Weights of a small image classifier: 22300 steps.
Rows from block 4, named by matrix and row number. Each number is 500 + 50 x the weight over its row's rms, rounded and kept within 0 to 999. All counts start at 0. Numbers have three digits each. After the name is the row's rms in percent of the matrix's.
# short0: shortcut pointwise conv, stride 2 (model.blocks.4.short.0.weight, 288x192x1x1), inputs 96-191
short0.40 096:525466407396546567504407490518434514530495433487544456455544469526582535475538440415431399485556465448509518448457517398544577564530488443543441540487567481547554462463533488509510497564502537525551505443524504514563443455439470556495539438608454542519504538418600515484450591519560500557
short0.41 101:496474483544500503474445534475482609462612437501506467470439568521442561460513491487600452526420447476541477501612513560484579524446504467481471442502541484610512516450491488496481520491448463424612491528477543541515535492453580528536462497501568520461378554570530490495492541454467471425
short0.42 104:427499440432490518570545446489488490493445469579415555492427508518529489508473540551447493445415451436534496607531534516532487476574559496439383540452503636506527511497486566492482478540544470470544560536519513493551469467432462546483491498551587520461513510451460575597459479504469456445
short0.43 102:494519462436496477422479469509545587521502484558535514486443436412540551508449525558421488437392489480485545469532536454489602542607565470510513511460522549428504530572512505586548477477527412383459485430513520480490446450448547429562437583479450539473475510479558451496566482501456422458
short0.44 099:521553437491526454524426444466478467516497417497508571435509429573497381533447520555514527490554547476462489462473521551479519496517448531421485577437562505471422439523637489451540507478504622467511554605445482465466443486604461461456562556515497481430510462446522482505457505474537547505
short0.45 098:574454502454562393606536458415464553482452471492526440517460435440543494520472558530492450431548477442529563518586475414575573520568492472480487492461472546527592503441503528508549559517501544478467528512450542401435527497549466541517577406505457528579533512387496403544432486505449550517
short0.46 094:470536465515498450479417448500490576573604591438460545401511486436575497491474519412516521482528505482445432414551421410581526512409470527408548489579490469400507425488426491481402508515513560455495562446509513561481494442492556570417475563548531509533511468482576426434527519505436461521
short0.47 102:502584515637382451381524521461494544436409538450469499553485551549491496492529427495494527456540530562501500518497459549447596535481473553477487492510541431499474424548571515467434601477509513451524492515515478620547539466461471558535508535562521455482520531417519569490413482440482546534
short0.48 096:558550514439515464577533509537503555529508353457479453502459435535435498559491448543503430455563509457488520499480537504411538614429448388569526463522558473560530442602487471516457419403503511554602611510463402525431465390446507511562504496504525529533458474496447513487577614549443452511
short0.49 091:475546435503527521508469483604497543477583483395436512486514494535401515468548518481427589571591488529591482525536494395551573495542456509541551591477449415554419450484458409514409492607519525501561537565506381469456547583602434582412502530525503531486452463496529449553469507439524517476
short0.50 098:411439573454483477548425513481518514423543523499482499534482397531449504461472611500356499474590467558360501493509534555469537455556528523607510419487609518464420454501542435512531492573444448538478517555471472372501377436450557557501477500556520453537549492635480486518475476445442458471
short0.51 105:442496420517452487432451533552450560403425478545492466517550441486566473483560541448523562418461533552430551503399518569529468340467576439430446585511540540387502445459521509508509479537413470495520443552527422573477470453623613397541477512422435512489477437442485550617531495477506504502
short0.52 103:366523474597452527484482487505508534547456468520539564481460539499483519507606493509516577534491518532417444533620511568567454470436565511498536543468460445611445484433477469555479525487587443444507497496505432497450564515524598452533511483555450452512449439507490494449420472524556533438
short0.53 105:551495416503489571516531472416589448528560498483466570437490446445469541490563466448441501516463541534423531496527528429466522435497474531554492527494603474499451592456560518493507527509503552494486576495571528436464515576516496506444555524497528422492503465486398436493471551447479579572
short0.54 103:459538525463511486509410588433470438481469492431371508547410484604454456520515465501546517461449567525518537520549543510471553537580489389484574489502575448550466413575507540561523520431489450596597566482500491487635558587523553524439423490443448484540527493483482585477475446473545491493
short0.55 101:525447521445459558557504476504535497493560520445537457520501469515547491495493506533436463467463524451525374497465523545519470437592477553496368510536453471525497513465576528510368528472497450614521498422529479431495443588617484549426524528533507525512483493447529552557596457550531600453
short0.56 103:492536376535468496525518487530556482555560412500596408526478543444486539511467545528532591530535570516552568451499467577567532603434559481445528451422575536416539506488529536470515460502517591515506529409508444529518450561511550490516442466508485485474531494448499406501572480509451458371
short0.57 095:480411472432511503541465470416444498509497493485510604440508506543521486470297479437568558487474460431491457552528547522520544446547533501500522523527517558428547573466500532530483426570495450429486470535457384451409560500516472513363379503448542592543498408564510485510513481495537445462
short0.58 097:500559519542477542533435451527509562560579506484467522572495468519496464545457484476455494465440480473435496514416491527470520515536514471482472513363520456523574539505529483433540504618523403391534453460503562533582477520451497578522547431481455435530435466438626479511578470502561377482
short0.59 099:517555544515457492485512442454498478616523481574525461497442502463466526458561469483508460496548425564470399519510446559448500458470543552436515467522443399560464449548460514569531470438475426529471497480574438460401532458528468404496410502454487541396455549484481413514410549553441493532
short0.60 108:476527489521538544482505476482498458491499496574511539453610428489526452461504419461482569566474553393506553583537524541576529399544540543504517537516521566445449510511501551473461435471467473573504524499554520648670671526505531442469490573574615509547524541364482446498616544467526558533
short0.61 102:502523507615433561471459537571525533476478535489451521627513425453497523484462583514533503536500478484481519456516437516450493557426519473534520380364535528470560477448494503518478486470477462514472470325539586504545471467463445452554524601508362491562435506567495534479475520510552552479
short0.62 104:520507444445516424443458553436544497490502496538486416486499476480493482529513403413384489549520540485432506487558486470555459463415385439461528585507464514538515460499570496533512497578424503470526575499518474584507551512487439559535396490522472563480524536558453511473473527510575573476
short0.63 107:444550520484463496473545502561531514388493522491507670467502466487469573475538467477524457438534475467413543512553505563480405381453577503510499600440491403476450430417607433554542515607466561498574437416504527482507409422494541547478456524584466466489528501552582451460509590463538540493
short0.64 108:475489525441464535508504560432463649492564517521422513577571520511492504548566531445491551455549492428440594458521493492591506514522589546557503488402523519481475534412430504606493576589527458549499469413470508383517518543495375499484527510493552551436540384488492470443537534566551519526
short0.65 096:480489588519493571538483546446513469453454439533426474560567494446352517562589528533577536448550371513537449588507490489494469418486477467485556486592442510497542552484517540495531470496478545459555569490548391516414527576469454451503571357593429501478468565521474581505577509468573480449
short0.66 095:539454406419512532490562533449479541596526464541413463439518549581475487480560556511549508492522485514574556453508512488567472452582472455447550409498471459470514470496554514477498543481430548486537565418578606457428413464452424533405501476403431437504564504486527483498543434580495495449
short0.67 096:505517524479501521591603514456489501553530532500472557430518512472526418412545480475516495478401463470481515473422547418557520542528399560491548495505482452525472605447491497430608488543508507429599442497473475582426527487571499576544453441542424538528579496456581472476571545492505461528
short0.68 100:481494514489598503546466565507456581483547427435506492459445469511497494547464483389555435542681549480453614484474474578496471463419504568567575484448430461529435465484524446572529496519531546464453522452504599611555467569553524521469522436481551535516508442552395459471404537471456551513
short0.69 101:460600528430510588590501551414438519500520488509558530372569416545471466498480567493495436512457540433529571509467425601544392599498476540545487493549479551533498441518596529519466448530430535560474442538461495446474564543474480494571434440489511540490490421528674550440522619452365479503
short0.70 103:492406492447500449523469453586489483492476509419598558460564512562491524476443453457446546549427504533501491425521577576545457555478474526548636499489545478534429504517487540510454563458484530393539525552506509467486472380530510590618598531448551473595443477487485442627495474521507486398
short0.71 100:418464561553538483460477381499522522425487447531455573476562462549516479488542461508483525498419519512525541489497485465516477407450576519438602474560412486531561472524552488466514515511501484579534474386497552527476566524576587559487571483442577429437554461561363532496451483533504533477
short0.72 101:540473582511469452542506489491459491574545461541435455452395504495510513537426576403506464417621548463469539476509473532542503582496525496503516430494456551498601474532520496498539478538443601476503437544435568544518485534445590550557500444537622514450477537471459504448531446468457496476
short0.73 096:570423467481549602502538537533450404475390497528475534578487558466523503542618482546485448417524483532431476535523439480447472438504482388459417487493595488468429443578526487482579421543551508472551582415470467532562490564485542473526424550380359455547508408517461573550456482425443518443
short0.74 101:583543508444481526499509475481538451579493528520499604497502502535504537533459565500491540528521503481504392474510506468451513507569447542485404443482511477516445541581570547490466584474452513461535561453422621488539469578460473540557423592551478563506548514514490459448472500507519442560
short0.75 105:559468493469607457516481483555530557470517557424502488513493530551442456521502545502560452520535492553529459597392528510500474509543499506416546513495535478467502475517506545608546434524457507513461488556455475501461488552413521581589546599482455515541434516555524553511522500474405459524
short0.76 100:519505434462571450601494508503511390578411551478463486428480529564516555521470486507529407440517482479412494463497414529420526561459535480455528519552538551450487516479448514510532432479447583445450471482501489488413485449514429528582472526516473538404503496508500617521513471431496503447
short0.77 103:552567555548444424543461519464399449494445461416467461488514519481489424506434427500437557515604494487519501537537463533465474499386471482516471495559492452506535511476483516515529408580613515375555544434494585539492466484452511555393496563429533439478483550455493506505521505539500463553
short0.78 096:543479483488543451493547563537517539473524525497507549552438529420455486468437457419562485581478479591427530428586439429476531506506503463555529458452454561570492493466565511442484492487570570491486436508523557518412444556516464500554449470395437440472485464608482473601540513466433536531
short0.79 099:432494536495415503425572592514533463491496596462491475435463539587469434457490504569491384507564546586530433487561432454585406498527481489530463550546461600547486475512579486482447474516527417567497525477551463512576584560489479491497468479461463484591525521512449416563538466476518457544
short0.80 107:472490426440500452495641446510480422522500480534594446437468539497552472515501558443565497600492458477573493462498542490463596472533438460548532500496565523373438435482523528537559464443455508441504446508603460511522540523556513624406572402504500486464602542491483536517471469605470515516
short0.81 099:468579424536537597543475555502488511451536493538494447452497463529594547482479430517574497496533478511537508524471480540427512446462481501500552479563475459532516579446458478440497499482458569482412527471542518419554472513486481444440513451625524532515570512463444499484453549558567507506
short0.82 100:460532534466526488425452482558470474458449451434433507465582480481490455529609478458497482514543505525407564536496506494504491445487537510557415430496560459444443456459534495517475488497559529599481401438450541489417462469555574439498582474408482454473526502521552604560483544467507499568
short0.83 099:421436518557464557570600519460512432515525483482500433495466509555415474502447490437390444565537494536462530492514548513481430504466545439483510480527548509457500503490400521535510476513521573489519473499573558473524574525461439504508459456575490493481597536551555435410514433434488509476
short0.84 099:510474494559560544444472555479514417427531436442456524540518572455464529434453433472495478497495480486491462476484423517503551421518481600617493407520505566503507476561560542514503379577580505518463549479460493440471544490449403528605503469495538485508484487484501555507549513532443550549
short0.85 097:464473473464489520520429537459568437452502509435515580411451484631488517536520452554525471508496444606517431463511544441428537488466528572514454450425525493505523476586492494477554442490454571543563391501501438460493470469546578363560566546624517481510538489424367538537520489564568481447
short0.86 095:438523429463531516561426507540512456394548454494482444558481499605539439574480467450490529508437523492571560421608558561424480571478518510533552489367492487519408548487459498568628512522573563541462529508449527587511483525535406492462523498523550429413549451421415458467415453531493467476
short0.87 100:499470536437454520570462618509528531450522478576528477479530524476530565511498600455488442480530482556465450573648538565435428547458493549502430557519429558452434511506563550449395465495460485482498448477498450450461526547453408532586506491527528475454448458631496524590521471522410505576
short0.88 100:527550515493550533501638459506431486513440532581464498504550497475500424469589456437447521394448432516450589465491512386469532447475566515550511502558384504549534499436557499541592545535559505534400520407527507463476462494556477459518443527550438403505418453476418501589505513487491414524
short0.89 101:443496580500571479516475469472514373513481552530552485493532584463454538561525480459493459563546419559573611464518542491452470505479550468460423522470421529496465446462483473494476488549513490575410486380492608545440509529501506432617506470499453569472465487439407531568476423424512438496
short0.90 094:483503562590589543495550436385490548466516512466461555429464447566418540472438456575587487469588503496491581479562409432468389480458542478438507515524380445474426510519599545496569534466472539551526557533467555486627500502473491490479546439485640485519472440499522427491456459448422477581
short0.91 095:446525506577489563523537517518519489489529479560534503448462525347466533518495495450496414561422526550541478494506655431523579568477481512509488456485457488503507469483601451511488508486477544584433437477515591410535553502433503442458507490554391485479550425562498546503480509449509502530
short0.92 106:527539506492565574479474424481557494501517539515467511501509513500456465491459510546472535470479523430611470505497515499506518535555459524528573499538379415488506507475500452534489469550517572493542451436475512467503479518485394543532456543598417550440476449495412549418475535532494473534
short0.93 099:514478493390469518481403505451499575392484501516537430432456513539574516531460430511470401512444536561446584525482555473522543540465558616564399424548507562470561426570502584550466529473440493507436429479462456443423487484440530486571451501398571483517548480606530537502564474542510519531
short0.94 105:466392542517547513436573513545578496416394394546605482496491498614491499482454586613502555469586482497564518456437459512524459544539468524502466534511510464541533527417495514563401438523478501556497447416458590548458492533498516484489521511443574504555453540397476511496486430371465470499
short0.95 098:460378510444478464435562487527404527547413414468493473394457552543485451480434534470482491565501577551525553502470544547456390479449586498584457567543499525537439553513495476536454483474468442485400397482567475636442553457501541436423483420512538611484497450456463392520451538578474505469
short0.96 107:473455518475564539558435430535451542437476497542503635519458513471529486501480468446514546401506470506542548475565546548464485510552552535463583491538597489507586429556517396474516496414518431433511501504450434480555541542503528499469620577446521470467523551496563493534400529536521548427
short0.97 093:453489529497495429615530533495507457572562445518547431543557548499559479596537504478608508501468483524467521491421469439468516619439418602455443491472491503495464444482432496518531545447499579403519507497479496517585534482509585458487464577490422497445454468547549471498499507432517492547
short0.98 111:534495490498499517418574509471563541457471571485443508472487525518497523451605410533515516461489476510383560484427485542502480660499520520506530461516572455604522521458584514517494422559551401607536448514441508512604463541496424497432511476473574547413454467508450535464462512447494524480
short0.99 104:426493511482504398440474491460431530622523469645454435444437489497469466476550392383572551530493476435598480508522494589502637514436500463535531532492461497481508411449479480521463397466379468525485463504508544511511405544559473548459542546457463590502469537511522464556511532477516504532
short0.100 092:517513532560439465559481478517517486541547429496397585501477488493509550475625526428493564497590407538518495534620584501592460513564390541547455421428584433532468482544440425440463524556582491465530517459543454562463492444546565538573440516526577437490483493513535468518491431534537532514
short0.101 099:544481512459398491482459498525473542529496422477518370462450553473486495507438440518545479460600498474459525477499441499562445490496470533605526414555511576562551429572523587535465529499406535531522487534500390584476455539497548557500407532516568428493566598527566463542551498525546539489
short0.102 102:426527574381533530515441489585547527560511507558569563426463547581557426486529524494489466544460483488475475542495486490411537587554555480524509540436440443535505494483433574447482525519454480353493559430460492581448508557544447541484455485402508471473432459556413513397501552584574500447
short0.103 095:529533472466526540562374501415511491462430474423438530515469437460568509509587532440439545502547560496456519448499537425472471503506498498571579440484466477432476560487530567479520537474420471497522475481614561510581474513557495498392542519389470414434398576521478462486414561507543487543
short0.104 097:430549478540441480479419529457557542575529519418592564536418506406534440453585440509547539473483492556467477441533525433494546390490415570526455500446412505472463517492426426502545531517535540536521426500527545519590501548402479541502510554424292483425505490449534511537496466456516526559
short0.105 104:432461480495530566543478485514535529524519454504464532562495434476542547520544554504555489480416462398478437474473432525580488478545422508494575517522517510480427536457571521487500499480487477428543464521498502567552533509467533483494510515492462437490622510423485582515456522568524485465
short0.106 099:549531476485460498509542488471485487507423505471531448593493520485480552485484470569498544466525500449512532522380536609524476608404531510508480473466545503509517470521517476534431535447440407536505515507436503528430476476530512529465479529539519503513414415551511498505429445500489509432
short0.107 109:552506543563572423480492545571470496539419503495510430479518515428477534468499468521515591514498520465490480496524490556541608408464513427487452518442500438581522529506553468516454531512561554452541471404468496518463511523503445501621521555484466480566576538407597480456447525547498574468
short0.108 106:470545499456484423495469463450408470449517464527503426471534485549417568451491514526550559548512515438550470524475455502506492557456568461571488496413535480488464413513494499494443570556554475421504465470434512612552490469568511375498504496499472555456494472508510556591513506468563463408
short0.109 103:484593555585481508444497485560448496465484492408524584532581550551452490508500521476610547538466522545439563494474472452470482446548420415554502417565589444582485540541519469573522559560504624507560541515520519480515547541515431500535438462464485483531464433532408451560435544574455519508
short0.110 094:492507450465456518542454507494549608468436514503499509556536484493501395494465527418497565481523506457615533530592463423458482554539449541602480500541498544422437468399514430491542529593524450450529463558477519539472486568453430534548531442383487492507473488560572507550490544481525470430
short0.111 097:512507502437454420524383520568514564488515448542546547513533514615453548488529561400485455541478565493496470579507503490467483522466487531577454464492461527447509414386509556454533460480474571489587498518477547488530477514517560439402528473470517452596544423532508654500447488536433545448
short0.112 101:569597556383397483425515474498460477489522505546481514509505487539546546453546504476516536472534533551451495493544468543492450418537550468512471508553579490486409460452457481471462504517569434515487501480631539433515438482507453466504510433472621535568491407500424516530605487624506483502
short0.113 104:495536461465475448497532433444553441583523453488545527423509540522585521471494512557423534463535566558496389477559540494523566522569490522519397483628479519504584498540520384559475491500504437458535508479544506540510582492544534538436467512463468508500594584470479547480466586605334496424
short0.114 100:500564478450589487533475537409557448430403442494452507436444529537404453439479454514566507550534434558520532552542589531467535410543531425404511445520514631482493528553575550532633458502449476512553478500495497572515422495521503476551509561478439487499490446481482507513534555425469576522
short0.115 101:470434529523460555478550531549604489487501513498541477526555517571468538520537552584465410509471534526568471389436480450460528565460381583499483580564474490463478480485462483448485469502468459491570550595506469487504430439517480457463549393489504430587522462503579534505440443545428563605
short0.116 102:514470489522556451561456447409522506532488485455480508465515534453536516501411562497467668499465449497510508528471407398479468484560558469482511500482611447596461521448419581593555555520454477513524419535503446539485546499523518467471560519462519569487515504548466461403485536420507580573
short0.117 102:372448511529407522518507476478483627505448521531455453452469531559549474471437553429473528452514518508445462508424486489503503514473538510542564461581496365490571494456504481465488471547567468502576460487564405501504426490433411437416554470427574514558545552469545391454487527525458479448
short0.118 097:480531495532456529451525564427429583570561429514481559434515486480557528466466336520554598487545602463563529486428501439491434449485517501460559467438479376487580544528472524558502540454421590507513497514514502473527529511492476404554606495475510446440477495438489528512492479577574533460
short0.119 100:555497493475565556526579521550646422525554599492535507558468564439501487515540562547465491475507547510523490477551501505491427470476443534509595519582451531547410572468517555437525492551492543508555461495478515476554580463506397551541481519546521459454438422541473371464568562514553505480
short0.120 093:438540380463527487522512462549536510533526463452492501527625471586492523604479472517519602478527491508577463492617498397616509434521547532438510496554576522490577517524504426577420474521506449492502459401439430545497530456497470448572540591496543489448467604579508508563433516491484498489
short0.121 100:584572425550593488540568574473425512450515473388571528477498529520512524468464457524510549465419518621569479595499531561525565527540472454431548518475475581568533550472571543566510509523502526445470494433498625605468535476603572429458505436472526517548462536472462442560464454575500523438
short0.122 096:470554588511498531468560443446513537501552404487447470499542569535514560470443471544475496428574478448446428530551513468452484506457541492503532505477475508462540552455530435511578557473536467544563577470398511515438423514493433493492498542500481524473489520470490461526548407507573507479
short0.123 093:488386489425546562478514419491575494488583487462553558527550476430497398562578505535516518469497459463533586434568516504426530487511438535460441464481566475531496512514549435481488523575505516482510443455357460472545549504539448481432522493516506536471535450449485524386508460432521479486
short0.124 097:422478475467477531517562502540458527456574475413471405417504522551506532520571529563517474437602535488541505500638458468511509412429560548437464590493510542512560546511533615484557523524489388474493451470448478494538383568432358564583398449478544521425444462506488500398485467486475521462
short0.125 095:477514467459568471483521466463482495441473447501513496505632513567533590491525438538463571575501378521488546509497455501460517453497576457445523638454421531461438462463524522567577508566466542400558510380532459463479506576545469495441499490467437486472500429526392444497399554455461501508
short0.126 100:439504470408477519519464500492614495516427454485561467465483457512445526490517601492497493463544459456571410457371441430531464491530516465557514481513616570575437455437379551564471482415540446609479508508490478418512510503450504489531458523498459545443573489519578517539554510426505483523
short0.127 101:482496563568489454531517563473490447525520444545457467622513619472429555415447456466474510489584494420513512490472537470535520559560526474520498580528503436476420534495575369587481610510454368478556480570481497554481544424537451635533460554501432544445514592509477505468547534468488546490
short0.128 098:415550524463448509540582479426559527565551500513479538468574375394455420489454475523433516438615560510550570505472478389473473482601490566514516531422459517431517462527488503486567499534532464446481468501457564431492492521552441536476473484456508508538416528428445453487529471575521458511
short0.129 097:455519504488521513562555449571585543447510463469495460461505483457491409485548466430461474552541597577466491495456489460428500539460432467456477448506577516437488477436409498454462516467504448445491507578547458455479472456485595374537502525426498526507589534515565479572417501518481522511
short0.130 095:480457400582553546507486592564422573422539499493564484495538515550477460509460500515473455473510492453516542522545516543488506512634587512545594559470476469548424609492474519439485471482554457475559468421505453495532542444510585492597524550524459438504552441524553594508548555475526514416
short0.131 102:471381412486445451391470496534541444522578534514470427489511423466432561482499558519459504490458472466632476499555472439455581567525430491564512401493480590556508530558579494573451564428431543503480520513545442452520556521478440501467493499530536480517553432506413491509458545488505566491
short0.132 105:485560497523460528465561550461499524494564462493497551473518549515466540588391507491520511592476425468494502563502493446499457509519437561499664444416519496457473441565574487563537492412502520489504577440547487518448441550538550496546475425415488519494451541504478467485568524405502447562
short0.133 099:457488509526568596509553473433456513463553480558543493427594496567539435527461538468490455442573491450506489521412513505426528536531627566488525426610445488426536527555440491475532538434433442469514360506571499552492442509484422449550446555480517470438549516478484584519461505447463555484
short0.134 101:455441431463500519575436530376505488570515506474462464439612482418548593514514582481550482464513563491518552530426472483525433486501436470476573433484406585490464489520534465474578455524569536465513534451539470595476499470493515452432521518506510484414562530600536525518535480566496568409
short0.135 095:579576497490445477563531554521457470319437469478428508543426465431578550469530486408451453527435432458563566502464481594483456499525516500433537491398445553443467538465516563512529454498460460420519463523493502446570531585504462541513501476468507418455520462519509565550526605553513511510
short0.136 107:525520455482548493549512439475557440576485468436535454498568465425562510451430557465601440478507415543459488528521521500546490506404491526515583559535444489573464531478515495460476577433466531485448594473448505465442540573582466528560476582508537481545507518548491543406564555501593541563
short0.137 098:511454492597501489453516450471545584499561413579516486417505489467571476508566540420515505458494513535530497644494474632443491451487561552507489491483567560469527461520521430517573450500544453489425502527569480477580595565485454570476543452517488513472482501451500437522470472441420403697
short0.138 100:517518436576381509507580528516461546504463482447552467490456456579543623474410563433554429500414540514519561442586516511543435402512498553458555381560519509395511536541398473514479452522511498490456548501514423519522473409557487488548545434582514419556570528557486498450479507515505470501
short0.139 103:407507568525440557455533561609491567550519414672517492486488463538517444493476557476454472412500482544529431576470460576493549528532514467477500486462506413586535524486538527495590497520476504436576485537529523566492581405469516463532374541523515388538348553548443475445575556508451524562
short0.140 099:507513658485509480485567500521449519503568540529503550502499506558488523602499512494549533533437453533483570568433553407436565577506494494480589585486518505529567413531537509565489448535534404508546571477472440472511469433487481472457516491521404406486581565542560360531454477473511449508
short0.141 100:523436484417568477413539490472508569455367544515550537465487487376522615477570489562556524424475495519450537532479510559593564519548493558538509479500540500503434503460534505468500389464460557453491451511537551507549551396542455414573532465444574505455446536498467471468476536439426566489
short0.142 097:468492484475428537549359484547397588411511514555497449513535483509535556577502469474475501539433498472584480354525514474441423536502515528474468539516489501534523504415592502410577484461525571448467497531483530452483537517447424520507540442450586553488445579504584613469513447474499499521
short0.143 097:509493532424520599526552525430494488519459581447456486474433453479478603486408504425471510538548580546411425464427485496506593568428548456502446519525451431551570443479454511443534457485419522429486533494482493451476486535503531541505529480523480452444439557541529532475538450473512441598
short0.144 105:459487565467395503466438455534630469488554495415505443564502461526532457557534466516494505524539546494470374501462599484507598496487458467495469517545597424552487449498588551422537518509510473426480479536450484473480492505493549410481484456523480468594504418486441486469458469504517511589
short0.145 093:482405437524549480500540496435512516500459591571489491473475545531448426483544386536521532455444452466494549479578428486501491522442497495521556506574484576628485430469473484469517593544513485564442442521549532443499461540655435553521436450572461526475535568564506553523518552503456476476
short0.146 097:419492593368564435479440425523461520465525443414445459480500557536423548440504542456510503605523519502527485475565511492476589516547505491590511489426478503445612418459468428583474542430447502503469467479480490560593472476401430473473532462500401496545524536490571457536461547425479478596
short0.147 105:533552542464589475549498489472515542504567433457591430513551414531493475486491510556476546430473533487580450491462524483626534495545458407555556550533477436415506549543539479440512493543513514503499531557577453469519614448610474372448532491428512465539450475485501461592538382501560464528
short0.148 094:546548413507645556500476439480549526510504556522476485460532471457539541474461436519534527482448577521491470606485516462413505479571569424528465391478525528561448550544517554405503449514447432583526537429517511537484485491483444477584469543491534462484509547548486541513494540441557468488
short0.149 100:531360506512530480525495493589427462383487546515507563544476454473533538553402458478520488523493502481554628562488435499534494505529511433472516538438411555549454580535538436477458393517499435570518594460475512517539505414483465510523504479524522509546634470446436464554561489462540483459
short0.150 103:581473541519545530470539510512484501400552563494534468497393500506514479548497432501487544462502581604513470395547483440496535495497478599498535410602418483463557517601590525528514470432536501564487545560476541513493501455428454545449473455478446478452477509615529492426539518419523488423
short0.151 102:586471504551450431521575491499481600495543528531497556406517492600480564588534404488509515490509520507483453502524425529460436399511514494545462479463541519475490559532460607528544487502508422409454433514529526483536473547639460539560469415585525627473563507519511572584467579557534531455
short0.152 101:458560426517414493505602523582508402538505580540492495539455514541547421470575483415575533427524515538459463468476506449546406557563527563563555415400435459483528484576475526492486457513497539556425474502462510554561525432450438434582520452497424477503464457428439473445505488565519552465
short0.153 100:510558520450503516431465472467460505501505585554451494513521499523499563497506450540505514503501503323549522507506553639518465497469563490512527529465497538477608506485374482505443478507500564441473512540594504505408453423479501537445539572556474473514460446526627436527477557586551426472
short0.154 097:389500475538577461555455469470423425478361466459468459466427449405465495530492439507468496508517441550504485523420520586465493546503461560561473481479498529547454490427568496400560420461484488602428462536442504480496495547436423476553480476467545526546474422465520580541499503577409543568
short0.155 099:497559494463625441487537566522556544461403585437456402543566494553438479438470400527506479514430498527494573552503450472589496586542563501463473600557579562570478494423512445479516534524459624524521457479485503441521499532612549583516500438576610494514508587527501508537456436465544511403
short0.156 098:470431489431481476423530515456514480437492540546485555466491522418497490552478523448387518477516498593463530473506632481559497508554499614525501483577339552488552489442552490504510592466553586505492530492477468530480482496572486512498574487463540482522435567521501478479487373518409551559
short0.157 097:533500528435435475416523407425472436548541523451511450441543446524466592516491460374541554475560543495416485504585530411496482546626549569525466487406589514532411537549413536514464488532534495460412531495470536429511546546456434467486512476526433484512494530573484461521510520537522491535
short0.158 100:537574527561507516497707534516414534480485482519557550509521528520469458484497541519485507515554468389583409499585547452436508506514402489490396390627471486526519545488612467459543463509534442477513524481544538502450404525509498486429469455505450511523444481423463469487404466400537445504
short0.159 100:446540456510567526484564496463484469471505582509431592505540554496376523465426519426507478541483472414534524533536440465449474472506465464495531512497442421477535504464432398434588442534470468487469506538536584476480509454516525491495498526379482509471450471476425638496475516490448493535
short0.160 099:467551558590409489505472506549416548595471446448520454422433508478427475475506468551591538449411469520385482493506546563491467473485463467523410545546546428470520618465623541590449509510475594428510528472424487497527444599552567513555424471481498519457519469550475529566447507451442534501
short0.161 093:493444534398471507532452558489480445637457298461595430412536516582436478424470471521541477554502508539555494557464532622452423600558532604533445488490515488508536532445547537446499484621462506579473552552466384371488501532461529474426548499415485489459554533497451572543535528523524494555
short0.162 096:542538456540603536511453477504563424539511454527494542534603421454451501474522491495520577500505505462415521512555555405550419511437524409500492478429497480478441484405511544396554435489504499501539421524484625548513581479472508538530504570570438567524482475476434514541491408604533448523
short0.163 102:484345474462567578565529410566525512494507574504524480495485507536561495419472534582491470501398479583447496469470476502504510548436559490450564515471468460381525523478487466552471510432498529552533440477510438509513559486483462452524458450577406562478538397440547600460489417513526535492
short0.164 107:509540438498590510435502457510486497475563578596550490468492512538531622563549443546548484543523563517490429481469516486563532435501509519483535465585552535494518565547559471412586533499455490506528463486571453490506526545531515489480399417557494446534494495430527481471489554520585528411
short0.165 096:535462427608426485527492453525504505478462555479349519502491460566555453523408459437496526527548447566567507447515454516515615491516430462590427460480531529508592564496522442503465432552504468394501503442538475511406535482478449513524534552439608542556523539604414500506516509508534476460
short0.166 105:580588598631550605527435499515510481488461551435524537444488484564507457496569459501539481438514550545512545536441501539533471497464392534391505457567606497468466461402495629501441526423516582603524519452459517507402534512493561564494466514535472528525524543482474530475394574521506368554
short0.167 104:447437518470435512568558477496619436557535556456515483520369403419496486524443549458444447560531431489595512457463534433562497498526587525445469457468411454438456542487528478490419488444453555478568527434597458491468559519413484373506492562397501459534492472512499492552566589507483458427
short0.168 098:402465482472519436390441496332530544543452500468475521460501519426395494473582557400485521471460585435543526498497421544438504472500534498504507485512512491558493364525559554463546585567468509495503572482433528416496518462470539518473467463472511511482590449478589443469491521538585584486
short0.169 100:498517450504505489487500502566520479520561461465485543458462503431481484597465466462432433492388451542529575583472468500483519414460581456527664520494534514507469463532525524431585430459423534460458461454529472492538462512474587457569516496469507484485480496500432600567397495514514485553
short0.170 097:484484553491446453476514474604428583448516484449453539478459502459523508474499531470567509505509549479427474517614491438488535476442413480591482524488481538509578488509508546459550492562540526413420448551436434483505499397523480622495499484580449517511470502463447453462550483423460461561
short0.171 099:463543409519539539479478551536447392543459564451391518428568466446582512557536440469525515502562429456516558515585462454488339586520549488398566506436473480497388465496469426501455521508549372479459423530530507495497486563544490404457586489484533460477488548492526500414457563496589619537
short0.172 096:470447494524546466436486598456471408457542434525377530434594508592541450502380505551503452425503485523521570596547501459510463618442526478456518501470471491487614411469532552449537449537452549526536517544500545545495467452550507546523516496411480419537468441393467482591430450488562485538
short0.173 093:439412554529556480503465529414557479511483475534493480527548490443525412464564578554542499470447558534468550447523503440479553573548504495507374524533488444537434536428475450455505534490556491455497501512494452473474444535539530481462589554464429455458520575506554460419609415539522457454
short0.174 100:554528465451463475518508399425402428483457499598549538526525546477536557532436587474436548508482522516603464515584452498502511484477426450553472493483536523458469468551532402526413546497417540447518479546471528489422488449521508536628480589409468523524565419557491564537378562552550553403
short0.175 100:520547447547378570455505479461400597524573487460542496524522523508515478493473490498553551508537479493419545481477507453537501505510624423548510505520551567440613563576472440566387453394489415509469595526471516440462548549435512538451575516522487439474476447539539480504490588400448555422
short0.176 106:347624470504452470512541440420552547531563453454491469486521440477411495527460436477520464469453522344490500474468550496509475464487483454501521440496536510420446509540422484469443551523517456539528468521463592539506541591577522543490499562501528531467434567467534547558442442491400531598